config = dict(
    encoder_arch='vit',
    model='contrastive image-text model',
    dataset='rendered made-up planets',
    train_examples=195000,
    image_size=48,
    crop_scale_min=1,
    horizontal_flip=False,
    translate=0.06,
    rotation_deg=10,
    color_jitter=0.2,
    tokenizer='word',
    vocab_size=28,
    loss='sigmoid',
    embed_dim=256,
    encoder_norm='layernorm',
    encoder_norm_position='pre',
    encoder_activation='gelu',
    encoder_head_dim=32,
    encoder_fused_qkv=False,
    encoder_bias='all',
    encoder_qk_norm=False,
    encoder_parallel_block=False,
    encoder_moe='top_k',
    encoder_num_experts=8,
    encoder_moe_every=1,
    encoder_expert_mlp_ratio=0.5,
    encoder_experts_per_token=2,
    encoder_shared_expert=False,
    encoder_patch_size=[8, 8],
    encoder_conv_stem=False,
    encoder_layers=8,
    encoder_width=384,
    encoder_positions='learned',
    encoder_pooling='attention',
    text_encoder_causal=True,
    text_encoder_width=320,
    text_encoder_layers=6,
    text_encoder_norm='layernorm',
    text_encoder_norm_position='pre',
    text_encoder_activation='gelu',
    text_encoder_mlp_ratio=4,
    text_encoder_head_dim=16,
    text_encoder_fused_qkv=True,
    text_encoder_bias='all',
    text_encoder_qk_norm=True,
    text_encoder_parallel_block=False,
    text_encoder_inner_norm=False,
    text_encoder_positions='learned',
    residual_init='zero_last',
    optimizer='adamw',
    lr=0.0014,
    beta1=0.95,
    beta2=0.95,
    eps=1e-08,
    grad_clip=1.0,
    steps=3100,
    batch_size=128,
    epochs=2.0,
    lr_schedule='poly',
    final_lr_fraction=0.05,
    warmup_steps=310,
    weight_decay=0.5,
)
Rows from block 3 of the image encoder of a small contrastive image-text model, named by matrix and row number. Rows with one number within an expert belong to one neuron, the router's apart. Each number is 128 + 32 x the weight over its row's rms, rounded and kept within 0 to 255. All counts start at 0. Numbers have three digits each.
After each expert's rows are labels from the 100 images, of 14976, where the router gives the expert most weight on average: "responds to" is what is common among them. Only what is clearly more common there than usual is listed. The data: rendered made-up planets.
# router: router (encoder.blocks.3.mlp.router.weight, 8x384), inputs 0-95
# up: expert up (encoder.blocks.3.mlp.up, 8x192x384), inputs 0-95
# down: expert down (encoder.blocks.3.mlp.down, 8x384x192, transposed), outputs 0-95

# expert 4
router.4:134135113154092157067105118152120139108073112120127139149157138182106077171095123111102122112130099173107159122097133181122171106166165079114133109112126163158117135099140115119160132068168129081156103160124125112179146224139068143093081145129107139137103114146080127055109146119095117085
up.0:169134112156111120088182114132138157134082139188154074114218090114134132229118088122109177123128181115168100054145116147131099171115129059078118145127127149057114127196165119170137125085142173144101111092095135126120140104136118087112138183098083086162158114118143086122109173154140118149
down.0:115120063149151115193141163078155118147122145158085103162091141183081127083143168086114142113123134087171157131124015078146132111160182150157139133164136083134144180129118209098132163178100143124116155128075135143098169129120111079122121100105141084157100169126173035089141150134110137151
up.1:128095128130175179127083150157127112150153152178133141122131155070084138113136127156114129127142143066164141108150165081139125128092107126090098142151164121080158111165171144135134115137070077121104175130133151179094161137116148114113088122085160128107154137131140189163078123057120108095
down.1:125131188168108164079121149098140125147165169168126162131082149087108093169125120112135153136132125140101109146136117124132165065060072138186099156097116100116092187078125139152136118120106177171148102158091141115131132177143175159119123090098158155086115184138124055137105116108140123182
responds to: rings; cratered rock; half lit

# expert 3
router.3:134103116109163074087184128155100120154153185148114107139137139086097184136191113183116090121097099165177125096134116085115101144136066124168095082176171154150126119152093184130084101159141123113155190115131130096139143156150162151174143149095091105144176107076165084120172178153126133131
up.21:123107090131096122203122165163133133121141055107151124150118132109135125142162080090111118162119155112103086122148088142097130159130138137105136128121118130108104155128078137158161175156094172106149116111161079100125136120154140121144157091102183152219124106145121134129101044102086130180
down.21:130092062069092185112151141163112159140136107116076169140142150124093079151148067155082086184115087140142200123140063143116154120110152124150156152138148148093128094151150181100122088134169123077136153147099086127135156158096112139135171114134171149153090107108158113143165135106153140079
up.22:114094136130132103085131103090085101158133182180118124138125153111066187156170132078084139132143174099131136078190128087151112138122105133088136144104124129140123121177129155157126111138094180098107184148093164139160125157094057136127149136132093102139158167126141117125148124191119116110
down.22:162111121115149161085120121081156057126149128145118106203165067110109202191092106137136138109097182176114131125112119099123146141171191148143151172145105182194119164160092163152104103145118176126162140138111143144120119112145114135126108119066125111135147158181139121095137155162181096118
responds to: rings; crescent; moons: three; cracked ice world

# expert 7
router.7:150175123179163096126151114136174130159070141145149091151187050125159132140106106141088162119136140133128151086180086088132135111118104080045129134171114133033150125142095159105138161136155123120157115071151099105136073062149153086151081147143053100139143125147134107124144154151135120130
up.0:114151107172158105153149145179131115115093137151152124161157098192194103119129048090119101123169156174169170082213118099099106175151129089078188098154115106104165158119121151126122142171154112172139130119105143117130149095159151107144100145156077092186133122137103121194157107169108143085
down.0:144056069147116101128102203122143128061163111103140137148123132161162133127119125170130104145093150114147083128140104112093103147178129117116148144142134145134127146110123124134119118137111168146140125160130156115172155100139159119074188085138157103083127038141112159131127088140111099136
up.1:137153072140151124135158182160100100064105137133165115158159111184191106108125078083156049145155100174118172093120081118113096153134079116113184089185127124113159116114138153106132159131147134147091131128129123121113184134174147077102101119139096102149065068149131100161131106215101166092
down.1:126111074105143148141164184190173108081071103131115145138105100166116145115135132142173088155138072102080149178119085178135111196183124117146171095158156127116171182135134120137143118155132099142148096191106121175135151119105140118123155075111142128144124008139053103143193090132125113142
responds to: cloud-covered world; crescent

# expert 1
router.1:100118123191099174067056119117133113130117088093144128100115122140120076155106196130118185156121139125144144088122206193157166093121168104132123167113108113095124144176162086135203098093100110123104115172137156093092148117116129089058076142155184130091121098093146146076104118091143097139
up.0:104103134103139132145118111104132128154127129164093155155182149127116126128135114122208137164148138087149106130118090153189115116120154139147120212168181120095171114144089134103121131117090149157101156092100142087087142169090124115122090083106134099192182107179128160112136112163172124180
down.0:164144122138147090142132128171106119158172123159184121142072079157120109120146164162112158132092111130113096150113153141127086090040102111134105173101134124066118094165131154157129099184162108162109117113151131130090112151112124096165176130125155148068101167138107104135154135122165014173
up.1:089149147136178105103166127132125099120107158185129122123160153145151118106185129143153084138107097129143117155075170124102100162125122177108099129117084060136106103083144186098104127144136121124115137134107156178158157175161134126135150131091064131155127096150117074127192106144152135128
down.1:092168118169112136166100156177123109058143138064147159123153108169114129119041112148113076114194067151101128128089084133141140074136128164127153146151125117087166135117137095088180148084116072121084124153166083148050176133206140074105085135108151118157091136107087119146081138112101117062
responds to: rings; lava world

# expert 2
router.2:139145113177141143100203109121131133098120122134114103204099144101017091086088094124093091090069115166155188192120108164163127123120112131132084121130139164116115148133134137149107114107154143165147100087092161167125160164124127153127117098100153125146063138172107106138091174111158094133
up.0:064086117155100055087151122131107133133147130185116129142201086161125115161132056153102110157134153096165128141122146134144114089080158167111124197107114172066105130167118189108146121073160144130105069129120181104093125140154110124107122131181151094127083187150123120123172119113189082103
down.0:192140143146060115138149162181149162101116113149131160140103157076107141114098117190088126128078149071183138159117056155060149104149080090148110103142127172091129109130131103121187144106156143135118073169142127140083090112156112113104126063092121128105082122207176145122124128127164124121
up.1:099122140150140114112169123145115151127150165174094090143133143145092112074112072123109152139109098120152185155118071134166101085111120177128100133165161113091112178118093185114091086086141182129071112112083207118117156146121120136085121101097144133091117125184143090172150155065153124148
down.1:117127132141120147122088136177084101077126142077089121208106140105082105058159122147100047113137158112151142128126000147158112079117091126209100061190109149114142118134146142117162112097144122102145130128119109152081121120190132129121145104131188115134130068177136170138129125127129082111
responds to: lava world; crescent; glowing rim

# expert 0
router.0:122129116091090168132145146147106119097109071084132138082154168145125145096102120120119090134080075161110122126098139146156141132155152095172151117170165146181134136172149108148183145145136096130151097155049132164150145173184124175123136151107146167151097084201109177167130112139102140148
up.0:100156156189169099109163095102169157161139153145134072124103060079117129150124115095096163151088172085132098107110145159164131052142117168091123170088108146099104119199124128169168091101040145190108118143165177118151176124112087078058140113130116094103170154159129150132073124113150128131
down.0:142115105096169192191102148139064108076154120104135183160142148124156130081130141198135112201154101113093124091083097162110077087098094146095105122190155166183164136132139125122176134154186102100110079108158095155095130086198089100105135168185153124152107121090129196137148162133074095119
up.1:109112145171159125089118089111128151151078186148100102110128125105124116104137058150119123141164176115203180128125110151166092097117120139097161125133079165091149171184137173150155098136132131131098129075112147121092109106103125100052138163122114052112187136159189105170126106156172095148
down.1:143177111119085119190120155077186160181136130126154140158126137149143157170129077082160158143129104121094042142114127098174227108173142125073158175026159107162114049145140140153108152177182174075127111096177089172140092144112109115164109137118114141156131158125152189085151130099118190071
responds to: ocean world

# expert 6
router.6:137141128096115156213113183123066111106153074129133170113140160178179119069158136151165093123139097116066112144077120111099061145133102133138159083180103076139187139096078102073127175095153114149108124104140145107108119138148145143134210137151147124082134130141079141216129066137114168142
up.21:137114094154140134081165121090128098118128194107106093175159068091051148205132117125053102064129200143177121102179128112109138191137124086150060140158119142143133125151147161192084100108201176115150200150081179109126123139118067143113119124048139078143182144160178154112128223153165124139
down.21:171115137129127116086128101141072091142133164138136122118128096045098169145144086161063099139069152095141137084139135081115190179086204082138078174072066210163126098137169173176120105137164158093189181169092082157147127157135176122199146197101107110128172183150155149102144099139147129089
up.22:166101087135157111094107123137181151099156146134153172155087134183137195170127114111132130140146172122134131124147114109171149189148128166082127089104142092112180105130122101094096164181103147134070153175095112126105120102087114100144079167092070152131128094120118136093147083122098171100
down.22:070075191123091073093100122119139133163161099095095109137164118135137104111077144128052142117080142130131156165103142123109137102124147132157107168113099148126052135159184132134177137128154105090163129134132123065159104024153132117147157060144162113122112077138155170146110176145157085096
responds to: cracked ice world; crescent; moons: zero

# expert 5
router.5:107112121079109091147147163106153130140122122138119173118054129116155186181120138105140188112106137101077091165104129157127153147157161140107179154075121096157117072107105129137111159166086153161108110147119082155151121090106088099156193115059092189118053104166072124148118073132109169104
up.21:166052131116163185105169125163103064052148081139167106098168125172129120092082125164144069197165110195154122099118134202126125164153143136104123124135117148125180158120112105115181132078156042112128111156121121171077109114130119104049107149208134160124112086113164092102143122063098105120
down.21:133131179074100114194110146118091101184177092100142136118104074122125165139146108068146087143140150143150148115141123107067146158094070140092105097102124096180140159141153075158143169100139095113115142078152210148125057111178181162143075103153143117092172133072121162134166116131135161194
up.22:152111105141163179100169068106045121149176140153157104174155146119138136044154123151118124149124179177190131150148102093141115081103092145134079140193144138077063150124022195148122123076148139089168119123198157094123112141088163126184116118143141090124174123110152113083173126095179125137
down.22:180123129191151147124188140140170154143135111100175171090091145126152198176119082155138131106159142160179127137164145126156120139140069110131153099132188154127185110108113142128078120146124125145100130108143140103129067150077165114165114163114087166137136155094140127106152123125118153106
responds to: glowing rim; full; ocean world